A small contrastive audio-text model, trained from scratch.
Model: 6.04M parameters, encoder arch transformer, encoder norm layernorm, encoder activation swiglu, encoder layers 6, text encoder width 256, text encoder layers 8, text encoder norm rmsnorm, text encoder activation gelu_tanh.
Data: trained on melodies that start on their tonic, played by one synthesised instrument, 26041 training examples.
Rows from block 2 of the audio encoder of a small contrastive audio-text model, named by matrix and row number. Rows with one number belong to one neuron. Each number is 500 + 50 x the weight over its row's rms, rounded and kept within 0 to 999. All counts start at 0. Numbers have three digits each.
After each neuron's rows are labels from the 100 clips, of 14848, where the neuron reaches its largest size: "peak on" is the class under the peak. Only what is clearly more common there than usual is listed. The data: melodies that start on their tonic, played by one synthesised instrument. In brackets: how many of the 100, against the usual share in percent.
# gate: MLP gate (encoder.blocks.2.mlp.gate.weight, 512x128), inputs 0-127
# fc1: MLP up (encoder.blocks.2.mlp.fc1.weight, 512x128), inputs 0-127
# fc2: MLP down (encoder.blocks.2.mlp.fc2.weight, 128x512, transposed), outputs 0-127

gate.465:450567396570527496555506429503639575456596537526468564576547419555482607509526409516539503552448549475520507468468496543439456558412562485486442518467430480448486555457482473465467460570523556436553463442501419523470478463646461478497466529452504545428553469547504510493552507457468491368479514478516497506496498512461515580444541537488577423534463513514564502391517441457520527495525
fc1.465:446502466536512371450576387524656535429539495510428493468533432503505596445485443463485516508472575531466542558434544626473462494403568490444514529549488487457464580472511498516489524597552541491531487460505519420502533468533506577487503506468517560447546415569550503537551511495473508358531554501505488497499495535475473584441539521462617466472497472579560510439472596471499505499512
fc2.465:500428491609472548466503566502572542447592468473478519506418574490482515499470493448496515457429487442434525510461488618513562497512570515560454475480457423382408527493466509514423506523485482457530447572553530539541527519534499522473511535571492544552595433545494523555423486535435526619581456607476403516519583539424472528506555510446561441459446476501533470501476552589440423496570
peak on: C4 (50 vs 1.7)

gate.18:425534482560482535601419444444515562495538561502452679511487489496457466523451501470412508447460519548453462487390598480450473470480499449491516475503519511544565492380463453477465529452420488468523552502516536464453514491510495499466492434478529535508502488502469485457492517412420497515429527536483474556429647422579531555528505513490442534486422437405550525447633545560491514435503
fc1.18:516517556510510399390553524519471534588480417526593429437513514505477444490571594510512499525482497569512562525630483585565480488543509519444492508522562435501531513614511439528526526543469557540531476471535495548505515564524548592503517494502476433529547449550518588486448436575515497523558550440483538477522449545391459416443482494452506485506591602604587453523401511467454529488469
fc2.18:477407557534456488342506492566498518478509537547496413459410524637475507466508567524448494511452527460457470497620572518579595492474536499539447473601536518417540517581431566507563418555566470448421451447552460433441506482456553514431491557502516481458523500510501518510437484508483493534476529501492522553525545484492564486541436468492413557425499499554575513492451445541502391434553
peak on: F#4 (86 vs 2.1)

gate.258:478477480530455558512536486501493465431469528563463511506479535521515489504433508524559475489539487491540440564483443531546519527425461499498398498445481555536651467500518538502429555538481516520528420477584460533581503475488433612514522654439459349472413497530411504468516565492574410426480496506533412527559416591565463533531509478462479462492564603466464530490547485537526506567547
fc1.258:469512519557503555525546453463495520472537571574416497559473460510499531512358485489507558444506444472549443524508472448507426531430472496423430492507494523523669520456482485556468465508440505501565508444545488510541529492445433596520489617414435385566423593461411466478473528458586432449499520514568494518435487486551515575469522495419501528465511587393566532511465463478517497513501
fc2.258:446445528493541470448604398492448486485407502448522422470462458505494474502444595550482496563448575525446544413456403460519551466493500492488476486522570524503454443486504525482497577548499559453400479593428476443468515467470515491566439546522506579611530510556408446508560527461430493557466559606495482496576384579639489512465487510505538471482512582497546544512459465433475511529526
peak on: F#5 (73 vs 1.5)

gate.118:441492536487476593499525567479547473546503589498446572433438480608516513531478534552429469499578486504486532541507500452485507501489524480550444452577455544568453455505601522464458471455417492487444431587524479484469547523625499488430443474545433535418490520431457531506537461488608484403429506518503421542518539444590451511580471480494486469484443600475464528452507496418635548440436
fc1.118:518554550467563471345511499518502521523535545482599443504523411510523408509525509468490492513462563495549573394517486541505622538418517533572482435508507489441446544572611462502543521440431392569478531438483498521490413505549527477552440522534439435435516522549534515523536498563597492440511446560476493583427490530507468396472579462447567502531511502479509581540450529483486423466535
fc2.118:501523503605556555466538481526522503459536472492451400447465595551478489385530449524468589512497544463472544488502478513629464434503479507542475482473591596422487549563537399530641484507497529580551454509489495500423539540460555497493531448490534619486516517460448507417507552472502500540491517460504440455473459438457481453407388521524527536497475557477556541466486417596584458543467
peak on: F#4 (33 vs 2.1); G4 (29 vs 2.1)

gate.222:469430581505486467503519528511511602563526477567526607568412511493482523524532537439461547457521561535443524489597529518496520528428484461512547431488481522470454457504544465439460442564547495445476482467459557487495529548589445535503548476538526534489400583496454544624477558501505547488420497536614473540512682437423587523533469525526528438502392490525446549562441481498450452510533
fc1.222:532501517565440437497489498456419585490482383537511439572461532442460494548560503492596557540501478522429481510496521575531534419506556544537472441413495533497464475477522557539501591557481503531668556507493473509487523513563430483428498521565516544529512585555467440484478569473394453504565530556492496468565449521494516562484587513564628570505587478528473501535586517568539425471452
fc2.222:443441421489545564529450461504490565464596547499387484546476494512582512501577461527561527414449493455566524489404494547475398430569499575466555533505484581590494559441445483464514509509487586557464645560510486513537537546479491512417473525451438534580517555539606492505435463517486443503542509518544548477427439471550501519408534513563529495492578517541421482461471563529508520418551
peak on: C#4 (93 vs 1.7)

gate.138:444433546492506525547540365526462608622566479465530425484544503484532575561473556626497535545515455480559482423521420544534447505532496527421493479529514421499456531469545483479514547560551523479402485523474507491519543531494561505473454541534527489555582594424509475477511579452453489436506513513509523565550515437575411507500456591446458542560437461526430543500466556456395390519515
fc1.138:474547564540569481573522470514526616608577470515465413476514471519511577469482626533542563540534494480491466451538513538503454527555542469422522527531539449528420519439465486518530602549489501489433487424441449441493456510509512602560417475522524470587570541428516430469471532449473535504476494533524524632533466454585487455423494584363487531472443444508449474515481579435502460486485
fc2.138:561491446494481452518622483534471543543536457486464533447514517553432478543626516559435507524439525597463473498487505543565496499402562466430490537546412457487570498502498542499554421486480572395513543457502485498423540456521506555522480625427496578690371503463515516492542506475484513490479487559436490513419495545450512438520449535437453502541558572480467537554528478515455518536512
peak on: E5 (62 vs 1.7)

gate.116:520539512588503558434442480465477540484586493484416546520539562477541569546476502502551633475586459537511464467445467487567463469534487500449546624533465500564462421475486446530519397492496514489526479522530428497415483492445455463447525547489432491540468530556374541444390434519471519474451497521443533619504509494538524520377563426441451488475514433500554427437489525522510432588452
fc1.116:532572489531513456458530554548475548552474620537479546525462499520516541443528463478491542494592503472631473400542534548440487492497498455391521439497471481525452493536457510551587505490503547392505489552480524580380525484494503468483580495483494415572450563444449501487548469470432403468599483537515561537489522471551529539430501536483505437454618501586640524496424495527490428550470
fc2.116:543448441571486533393453489532440545464467516451522424451472528531590454500508579494459565463504460455528489537534511506425518495546453376468474464460493448524460520460425471409513392540528537424466440499474490493586497474521407411428478587513411528529513578505515617507448529495452547528636489547610523509466434495418507496565483465480439526567480472536595527486483517510454471523437
peak on: G5 (88 vs 1.4)

gate.96:536647472531479558464491434514521527453524446525516447558439528462463581453505504539508555486498424502528452511469438530423527573464508570456530480433475561426441429544520529541436420468558556514430526440427544512512544463550465458458423464550502469508492512542566517564447454540581509518428484540449527466462453533410433588503566451496555445544650518579528504607479519450457583531469
fc1.96:458562509432556509534462483526457604549431470529445442517453394581475481477503440409526460524538481586546468536500521518365377546491463463523531465448459498399521487405599467399529470451541495546451469471577441483486488464469550505458496449443479541615485543572590501533498454538479516524569478478434540438492483504492489426529521522501547517479620453549416497578472562517476499545487
fc2.96:453407437491444518503427491482450486498484495443547567514531480415468491529475471406524500465566462506565400463513513393502397370565482482441479466451408463445524508390441507378477488457469435437575503610474527487501496443531495513489477502449495513546420479528509560547506484503462557455419437483553412532443540473554592528569536464510512532511493485491566557591560476454498553579533
peak on: F#4 (75 vs 2.1)

gate.302:497482441547419473550453419531562523529456495459569422506552527483513489532517505520412574457470490520476525476544434572548418466518515446436457467514466523484474465489534573530565496569516451379472458524513548394471485543556522433534455545642569549371591430469562489526474441521528518450430464501578549482421534512489545490470441556429485585532469477554549447480508414605535528487516
fc1.302:569551493438503487463533506398496455499556415553500564448422521507533492597561494499535540481521520422483463489371438489491545529537523553578456581453510453536540570459484429527523470435473458558478566505469525643469503450472459552474551433487399449546496553565504506518493503376546451520519607549463465482551490578505463499494571454489503410544468492498511532606562583429475526546448
fc2.302:512606542567501534362460459558481500519478462522490464616464575508453544470449530479544534501521592481429519522452463471483498497497460514471462515483505473561525481476487476567453423520440500551579433441493537510513510522445475514380453574475508496468542524569474444395533485491502587469472494468439516524534424417489478506588456589588471535435500531583482534553547576373531450603593
peak on: C4 (71 vs 1.7)

gate.216:554500496528493483512406471501534553499555588511463460403545470466444559488507465457449514538484497506515489501531438479579576496480555482426484441548508429455489517484600496464513474593482527523554428465490446485510429481580512498584478537473473502477553399570489602504418487655561500515452458499545544489514551514430515511433532582537445576519426559453622373434522429506480439497560
fc1.216:435521455615540572528533478599572574534503456471420477504391543469397581535496422482530506528516512503483430531502489483508479508511484463463506507553461438506457489476455460526512457432544447391522489506451498481472502568487522483457400632538475596454508502505546520479460446552517388537493508593537541446456510523487498572477421600515519572607489520455521497458429411507490426390520
fc2.216:495536474570557435436535469402560550483534505472527435524537488514497455469564533444465523552412544466527575467557410621529509482452557429514508525484538456519414586472506543393475510488543518446531466524491486413448501511565514519576512428477505513565531478425396529466462422596469455496517451485519406557605565537501464457400455462378534552523595540536543481546514449541486511500505
peak on: C4 (56 vs 1.7)

gate.88:534490602500496492497454421514511514479518403503461420470552455526416485435519599475422475557529451540486488473499418524468547477448458482580505485536523444488474517449559515507573487474504493541424375532525479483554449533472562432461454526459502438526525538537502509472455461482477601458516520522665510461501459452576478568536442414482393411484528369421600477477559500546472512538557
fc1.88:543458491484484581514490503411532506396513573550470526540452476486533477561467438567485496456551499548551483487515446552513504502523446545436480487530497522479471397639539519495509443461565551508605536450508471543357497417479491546515464522483474584473531488525504518519471371475548404501468543521459457523464538475429468436391541590583539590533377560512428467487480542516480418469470
fc2.88:569517549483421461562640555487548520540483508551452554546512529465527530532456419479582582441486481449466441534436453539459532499444476550529556570502383613489509434453512501431429544539452338506555437501537556449515542590473530537530529491499551437470455471545499480492483528573565483579467448503535537531528546493501537421574501552461459552464445544437427518470510547538449572449507
peak on: F#5 (54 vs 1.5)

gate.21:492504474513452569484566452466573541444563494482463527476551480544447578560495522475492514576525481515456559514586486585588480521474554481450464484484441441533512434452543597498550515523526476447569520495464462517519490494552438476523575539626569483575487504485557475530503609586534528593488438594587429471498386458528510606489483538498519463505560543545642447444436560517499500496580
fc1.21:481529525473504524447458428549427528494569569505451407461486540464458485513507482458462527476500444573494494486471536494523409430486405453441531356483469536579437553433455402482495533536409470446493439407521508499539455449499540451534509543544600546472510450519592453427377528479503460486484476472492530467492477453519589401439555454481511530472366412520541455536471524499437542459432
fc2.21:507467450539450483463499535425413542420537563554392499528573532455543596455547533608485488453524604549525434483461500524474507497548437492465507515605518531431561491551508437523473477484483547457544484491504468455450572510619522483534585468534504492504399543509487538574413530598519484536524528539520464380482529463420466490498535456473588416442540524391483477487487477488531478422391
peak on: F#5 (50 vs 1.5)

gate.458:489465570621489490508528539503450549392551487550471477553485513582594545463435478598525448493441508447495435468504499522551415451521495486458525528523436490487626489441532463535477486469532413527512547467501502455544548495477483626439486443453495513571558428550462417460521479476576464463467535459549389556543495450586465606465489575513518501519444599498650515522492469538497491525474
fc1.458:589507488443452558488489521481452549491558435499455428548564482603517555534421409548522531428541452463521473538497453461502481417455448502487434500473556482507677492395501545594467522470479461572539522505491472475518613493442467661524488450427513503545443506589477472417560490465543467475463520471472418521554510486496466433490515515458547545477370535458539524450470514542482462529513
fc2.458:485472567533450409533620511515516519532571570421426422476453455472509421485596509566447540566438423515519429417434526478499497538514476448507444470606486562450412464493557522482471574497369511518451573581506386508428543463457545533584497497440492536513419492531499538554473557526462564490449408495436461523566478460516483563494516584552510543455536559494497486443517492448547480511496
peak on: E5 (65 vs 1.7)

gate.180:425478531577528468501550454426514513520532521543468481472491522401589466467491525560545504479478527496396486502495570521511496460496525462401564501482511519493492471432489523558495459512609435521462510585485502544499543534559548522417482544556532580474462632483431422530431540419360480512527587497519499439504432496376427506537469575588587477480524496413429570526453508532536430458466
fc1.180:322549578636478515545483479448545493531497553514430408484454563480567546529492464510548568500477579499458477527561592546551486484546525471408492519468540523484462430463512507517438502475545434526523497554465481494480473487571567595434405559541461529478460678496498439524467465493485435492556547461492464536537558463455450439560532512564562522504520433470495540477535559488570477525438
fc2.180:502417478558454530636528536533505520494461452609465529504557427524512445472563475554509517543480533456515526439518519492535503496451509478518495527464417556554445447500430443519551468564543508460511464495490499623460479546561454510500585549446429447469448497534460612575596472459506423523478448654550507488465516512543515521521402412611439458588565537494445454472468535454440532540478
peak on: C#4 (92 vs 1.7)

gate.412:521433555475460481589456466436503431441567478409461623476561526455512474436481534409471477499517578460495473458420407417454484489543560473512527531575537511488505476521555465514415524504495571495531476572455633485542586483547538503492496469562530566545486470430488473390480452466506494517490501404478454418427463545592467587589527497523495456458508465420559481557548480418502531579491
fc1.412:585557480529500464501545554474460463590484447536469479517505486546493452565543479536512488507427505428492507511463471522443483589510442509509564484453512447506512435494488407525485498449541433486543539449462484461453510450452455503487601522475498463431415572530531426537501616575463499498494634468475503379543469521379491468422472438470462369490512536558487525433397466540363466561454
fc2.412:506458470584503425458505417515502484450474473562535519538466498536589439520544448492495518612437537575458471546573513499570529500466502463541476494497502541406490518613499481521499537465529407596415479470526449461509462534492525507538514502474575502585459548364507494416560529436582450674555551501539512520559471510582509395549490504545533543526511530512565428482457466596520555487488
peak on: F#4 (63 vs 2.1)

gate.163:518537517373575519527424487456537449475535529502449642483515522510451472494558482492523558497500614428557473466493646536432463410432425441552478514554540508643491564500537541417521514504553497462491582546498473431516408502478476541459485535507548522452461376481552514486464494535585473473560513481515550485470503421529445460459529576458545515481473467444474458489433575489578489502451
fc1.163:510498455428551527447536542495507512489575437437431438453494515554553518502455611476617522569494475495516583443486499573545545443607522507482401528547549514523567501495495525474539440496590486560419552622477448414542493549515535587445512580430446488475418503492524444517462519502418563463518514416532543489565593469467434475461489565428606495443552443507470444499442545503517508534497
fc2.163:546498408525486530446488521444569489525445494487561541525561608500549452466499484447547612520559523501517511546534546411454505547418560500502552428525508538565557508486519459527543506501428500549478619455499583541440557511491434474461554514547453550453501511554527443536451510560477443559507392449447473546539534516409493363506465448471564505479441433495440486507389429486571429440402
peak on: F#4 (75 vs 2.1)

gate.344:465505490550488514493460490488468505558471618523538538503337433474508509571594531548547490517424509482518490471480437468569587599552502509523472608503486416428521521526458586479470521519441533530519652533507423426495437491511484487661499546472491503486510514550475468450460524504537550492405480489469464574486510484602543441504537546454488511565545555525486581476536446508568419476548
fc1.344:489489518452541531485548506500469526447482398440488452456492558484425513418455534579513483466583496467574518458481633417479483464493455497502521558486531514445426508503447493555503508510529531470517497442482463388519550547561555474568520494429539524477546416409323472500453575447528404501541545545510594601489517456573507482508485495461497500593523513501452443497509549585614471416536
fc2.344:545551469488517460501476531493489496447437513560542514483498563521519483493545458461429529524474459505523550541489553582439464419460505493543488542478442406409426514524479551497480426448505454504480571534448502345502545457538519652522505492387490551493589418420527540538544534429498360526462450509519448472437506524518534527549513518496544445638602499559493554474569559428477516482541
peak on: A4 (71 vs 2.1)

gate.147:436535481557472476484465471381505654428502464565532498524470442451426491569510527454579540444497494443464454523568568506481561550540486438520509516501459486493477489445457521576435551514487511397567430514454510513539532568580490499470522534582502459487504605540475468472448517566499405546522475641560443483456482508400519521406555462504551523477453531513450526456502639536514418514469
fc1.147:520509530466536514563420574552518369490541618448508497504538517548522467520551479527427457526457519570582527495498568509514500500482578506446512447552576524450508580504481508460550428508562514539471510495501405461462461425485517531534430472423475487435513319580493530532496551538486528458460518403412545489530612510571491449501508518468448506526514540464608414570512383516479542526490
fc2.147:486535550569526457569442427487454512469492585487490412559519414446453504466522551501463489514563488535522456532515498538516519522433415468560443462585529424542496536516501483520408448542514502521445465513482548419449570554464495549521490477626399595431503436424507545484495450573524509550523464363584476487479489500486453492470505525341511553505459573605557544603494508508474534531493
peak on: C#4 (83 vs 1.7)

gate.100:457521503458538547538491490455504452539416585567532549481438443492543499557549533423562513545605514479507410506530531617471514460445510493406439479468527470536492483474567530447550479510510550485452448547460487446499495435462454465496461590520495468419412474503558495494551456498458472507505517504474521630605575517419438428440552489485605506540448473492443406453583511618572514583452
fc1.100:515559447512490635496477521526481533457485452513564483502532561496581452528549429485446573422456525549434563451487557464470424400552502517535463503434527453509499471534543397528549467476509500467543473498534493412567415538521478448486468537504532545498445491531471438457486566505543470463424605515532520440583587536548532528578509479511510504569542458613577593400508533512349440529515
fc2.100:501415486482443445442508502465582452542517494588471467508492498573592482491545511447488501571414409494514481549538505390429490472542562597443467481526448441477512455382575476522543486553565535435401434548456523499489528471461503485485513462585447557558477445464446457476486530552455536348456526447574507430566503517506486566547518515524561628514462499543498551505535472501455461544402
peak on: A4 (58 vs 2.1)

gate.189:513483447502467523447486496461435476426497462518452441472539466474483486453432545526555518476593524513431515464484495440561555529491457445434478497496578493594485522428477434462557468481492457511455553550449563399583511583527567431412513482507495505595490406492475604445471456470547538445572481507535457577506480431584551571539504471441535463415589477506675507579524448490497465552460
fc1.189:530612397521517557546400488434438503423452603517488504504482531547524575498527474523552507536584470486508474404508524526578465475511455521497561549510520577538488556461422448541560436529495473454494564374536589494506446540523517473510474551422513492420448402471514537460467499504461478500605513536574504594500489467423502463380504486472520517519634553569528421452468531526566485465496
fc2.189:589501383506558453449491503589514468588457425483516460439502598494505465548580527525519521476542463451507417578539526487492529533483550446504409641459489601570517425435552404477496521555522518472501485460509352428584543537481479431544520572512498500524486480506480420464468487491358494514524416510512494497440523462454471410458478451513481495448518471568437527493470441489438475532494
peak on: F#5 (40 vs 1.5)

gate.73:426417521424525455533484568505511553615430456436487484441523472570404521434504555439429484550447474559493443469469509414428511537471594446433464473544526462488396490529522503489439495473448482424436437598499504538554502543457539513571480484472536442537560476561427513516476469475517474529425545506526540399524436405600527496612445523492449506429493432505536498517595452471456513524565
fc1.73:413483478500500467544614484542518537550468491516464506450417545516461466429501583526401492543516564480447446401474482465501500536510468499506551507506480434469398527552494460460447499471437487428487445588471594515535461486486579491475492486563511482599502489487508451529455523476551524494445507485495482442547442448628488535548389519381442351497529468582650473490490489461506544579488
fc2.73:408534452520524584499521526510453483447507522416548507383480473419491463619542565516496483489486527566586578441541447536548471472516498531449448512477487526534474507541474515567445523483465612484526560482391573492535514445547534558506492528456546514557531511527442466565537514429579567444481585589455450480613477487589505492444536402474584525476463561442550477604446466453568495449510
peak on: F#5 (58 vs 1.5)

gate.329:405572516488463542458485599496477621481472483520522539506541494512504530502507475543542555569484603433439459518605590525522555455572518538506551471512437485472543560572505489498481524517544492436520568459502603509560447550550457450419536555464465577501503530457452496595575482454585492532489436509450462460464626493519481487623519466617574540441433517485528589536493480538482500565556
fc1.329:511462564478384374509450440457535470466512487590413542458475554479544485429531561505521547410393589565492468422534540486513446459461484551556484449491597518446494542508503452525498512551481591470503579523599541497464563541546476498565503506492484566505484509522535482478393563531464550563584506594469469523504578554442498487447561521568560477432449497421459458588520451521545436456464
fc2.329:406504461504505541468515501400422635507474492464469480515505539366513553492474479496582449514558397496501427517502559535524545527596550463462495516395499516426520494447462550531548504423514542513542528398486465555538447484647450525453473486432460530572508566500469531568508524493470540484478510513452522494491512535490615505597521492467514479496547565399507478537507596459454373558484
peak on: C#4 (41 vs 1.7); C#6 (25 vs 0.6)

gate.79:473485463519478518534532502453664488457434534436528570478608481450473597513552541514458517444471508491467540488480467462465500464510545509520528530478510493429521515528570491476450471474464482443537484519515471525520491489479485540536539476470552576453546475541403523410570537530437455397477436494426404476521542519538491619447463544536380447412480507471475515544550613536459580455330
fc1.79:512507415531484502497534505452735437514476529471472465513517493475459590463507510479549582442506505521494517465533525533560481527488538459497490568441510457487551461504490495473480491530526509532513469437453530463461455510540497467566548508461515514474507451528480502482559492523421460448539521450485537408495420495471459661464486443490457436533507522507441542575401575457427524468284
fc2.79:363484520523467463466632512449566533535549570503442532504467563521473560527498591542438591463486526572499535481482436442506425481514451498557503538523487525454470586435558485511560504610453544420459434426465494523431509561517509500454556565496500492454413456489476539504545499570497521533464476533597447488445530528514405471452520528423594524553543541535538534479415581479448461400586
peak on: F#5 (50 vs 1.5)

gate.276:625504584546481420550472476505496489463505584481497432402463463425561493533501520457569495514470458441480500533529488589567582432521449564447514461561588463454444435536472541470565536518513473455525487538443502489431541478535503443555550595537537564498457511465513466518480413584528478538521530555619618515551435522560532558491592550417512488613432530530488466506546450555472433507521
fc1.276:633443470549463520514464524469498470473514538494422438560584520420531376550516437564500528491459536409501569397417502440544500467508537435474472534487516485456504417537526455535609560406441510610549392446475504529545524549505456558492455446486537527430540453560557457499485518581498487486494571549490585463577521512523517432536500507473576524556528569584548517461482425546537485461491
fc2.276:450474507478461558535518490511549479519560504483550603415528523470560461456547479441489508492587519527520506530439533476410493512553522508454450545549529529440605459426516431451565584521511633497524439572497459448420562584502537485401555443404440464526460386435538527518472517452433503493420406445489502523522577550489564483517456504392467502563410492560538497514458597497517489486524
peak on: C4 (58 vs 1.7)

gate.64:503516450535461471543493439467507395472542510576529593417616538569396548460550409529463457499538465464512452472494564572468521471452470496547495447553455595494443555518452556459552529471462462436562495477530458526521464543469441500598425443411581396437499464496541452498442493515533492523420424535507384474546548479525510569527570522485446525503605490445429532499562500514582494522550
fc1.64:543419525453438446538472502531595536479505544490498560464581432475463540487514524518481428460460420557462441518478489511499385519486543615460495441634485542575544467516453515400512473509522407446596461431527539398554465542541496466459483553456606485580517390470470478424429493449410483540394387483475457490512554525483515537483525495513471460511555526478491485527554524470489566469460
fc2.64:509433518552434602557484453480530420497527439433529529539508437520550512505518470448492524543601474579470468553534540451425414522462551515582488515551432556565505399390574525538533422452524632493547527499481636543616479511569519504538499454423459553466470482425461565435560439490529451497530463572506479556485515458520527514480474501470487391538540551488525444511428528477479500563490
peak on: F#4 (59 vs 2.1)

gate.415:422549551451451459539450451530319492566444464499459464400450549460512490531429513583478586541419636495452629497510526606428553483589504467521485497464508562432474490508439489536468500476603440456506493438485470501484482540517505473498520476468529540485493625496468497512462485435465568522415492552519466508505545475444486486567561530545564429546487475475457542408456467550483457492516
fc1.415:519608456574540540530571495529637517515586538502556405541482527459508453564574483475525521494504360532447377480539532554550444586519514469465561480480509509468485519429535512518577496464493507508487582448507557513521498471582449508535477554560568512552478575495553498553420539497425457540486524587485564467496502556482591471560524515515374546477467477471476602597524545445549528541490
fc2.415:500500491459551532540409401425551573580515513575433574577473486470485458518557482488428485557410539562495523469364556462559530626461537448540535396463502554555485457542599468537482583537428449499605511461508540456478446456582488580433540497506527473525495486515530540531538451475509466449456556577475495540488531578504529499486403436534553483458523558563475542556552524455521480556505
peak on: C#4 (36 vs 1.7)

gate.191:507475549517567588542496454508351511494477541465516493489536592478609509553481529497493483469535588504498524580531447468555522522492454487463558626513458503464481541519494501417466427519546516490548465491544538475465552466471465489479488443492559480553503584621565488380469449505506493415454521485532449541519547495544471428484477468440490508516525492540493454474736506582505458453433
fc1.191:479416500453464507456495509469325518478492591508450445409499591475511561483463512430514536533486582521436505552496475552476518480505518497486438684439436451556435534468437540442512536505491458492492455503539516464506502549544475487460468471498474494535472535550536431362417480471501542527456474536551483497459453474453459368533557458486491470544471480470496515418671490560505466486504
fc2.191:439536457485455408469553527511607432474455524469476490493604477405541614433464599497462490443447529523563485438492460555481487520510546497491454498514446599449546526474432564461525524520459460464531595438479484573482414604461495501554502472533509542393549452548445528598511523463499463555496444397561462495546522512505540595483495526488475495449581562545449529474482483420539428410562
peak on: A4 (84 vs 2.1)

gate.84:459419502496535540488599453551556469507540529534484464473566417558490537513521553525423475488487488446499570476552435478498526502449511475473500515484605510472557487499474360566526511453450575555444469572440520544603400475563476454465486448470452478575486491551456501496565578471482482484459469529438529450483479515627404579586488641456483472531615537455519539493574514452482548570504
fc1.84:355424481443424501552557520525495443439466554474567550497504383449477527482516542559402444471544501470476455528501533548552509476477567531487472521459559491449539542492507467541495459380547530593520487617508474532443504553520541559452468503417551420567467539548423473540478513469482543557422498459599457436493490503626463565515522561534494487552484572430465481514545497416407450475476
fc2.84:434622504428496451573588571534517494519421568436513444461516479609530422478453453442565459596470524432518521394488461524540477440494490577481469508563502553467455531451519481433465513544412523565505488544518545411446472502461478578521430492625495559470453508501576469533531514500477410516482507547475500449550439552509540637450452510442570547517486578455518460565529442482473531473477
peak on: F#5 (53 vs 1.5)

gate.337:502414453550426472485448572516491493532503547517476470498508579447440541531513496541515517504503480502483483468636338537507447473455547439480519501424500490454483477523468614508560493480529466506494460478540451458522414572519558478552552589562475536431471392436509518486522415493568521469556464562416487485524600479513486528496522521399432609527466479544561474447574375528485577541437
fc1.337:442492438448500502526549433533395457643496514527559472472501582420520504498456528504500484515513569496568543477444513493430462517520523501495483563553507539528590390462552463449480532482427514495525516523460551631556488505368466567434545409461538505529500595531499477516574498520513498545438514464525536524490465495444571455499547472435496391585529444539414602439472502488471412410523
fc2.337:522475520430571463481452441489494471600565443530524560533566533567461452477500521456400498594480483451493459519475626567514563577395537493476459464525457501483436491557466457445606468511507429562484504486462576594543573551465505522588462528475467551543563541491559520442578514440506522541467606477541552523495517423522582553506566543462535422539470504441442588496477472449444513446575
peak on: C4 (56 vs 1.7)

gate.508:412616444482434470505542487444543537474450523562460561557560521498540500471454512495466448559401480421503468534495495560546631484459564449484487471484576490459528550460478483489488506484534585536374595558549529549460506473453463530590489570502428441535481514538522455551571459507506513460515556437540399502461562491590518544445581510484573538508490482451514585522605480610562496568511
fc1.508:507423533538516602456496466610526453446471481425532531532469473540424441514474520378482589439486508504448501463471463464447489453508638518489520554547541465530536506477509539473470524491485517517519501589525515465520507467465515540509505569547499594535391544478601609516404461490514504520474505554543482423510559480535489437456494477414526667538473525534556451417473560473378547511553
fc2.508:587499489488570433495489519447607464570530433521466558503536497474489498425476450588476460444562500481428443538520408489461495584435569530443465439562492503608478457433584597482507428559463485497497461451520552514498448549411541527481570489586487488546445452526547499584528543457603482524524488441524473484535521453577476457542573478458472528456471466568506552567519609474408610521477
peak on: A4 (87 vs 2.1)

gate.83:568468483602494495532498406486513534529414491512365533474574551438480476480488528535440517506480459501474472496494422581525407516391478502430433496506437486400472484515567491501467481562607457538450444459538507496510532548554430470578517496540570503402597436442474427502489495495422486665499499494494563465511441541486533537485473472500547506541481480478598446482480407565480573478435
fc1.83:452405564475548451436476501520536459562511455498556562490546506485601478474534541545497446481489464535520545456558455457463493535479599466478553458556485503472375492458460527539537639544413488489489487490578492503485460466524448444415411485569423574449507537464541609495451504466490569522562461552523602591555592375451528441499409460496478521468511474471457521416497514479533528430485
fc2.83:507497492480526553527560480494485415526488524497520527488498454416574518563506497646452519562407393505508440490464510402549402505482510510446480542453587429525544486590421491552529443547496521471505530532495570490479487421524508482560540529449501543522553448572444455493581500487517535532503455455409488371512630510600503470466521574488404466499500482538555460492508421483507609593483
peak on: C#4 (27 vs 1.7)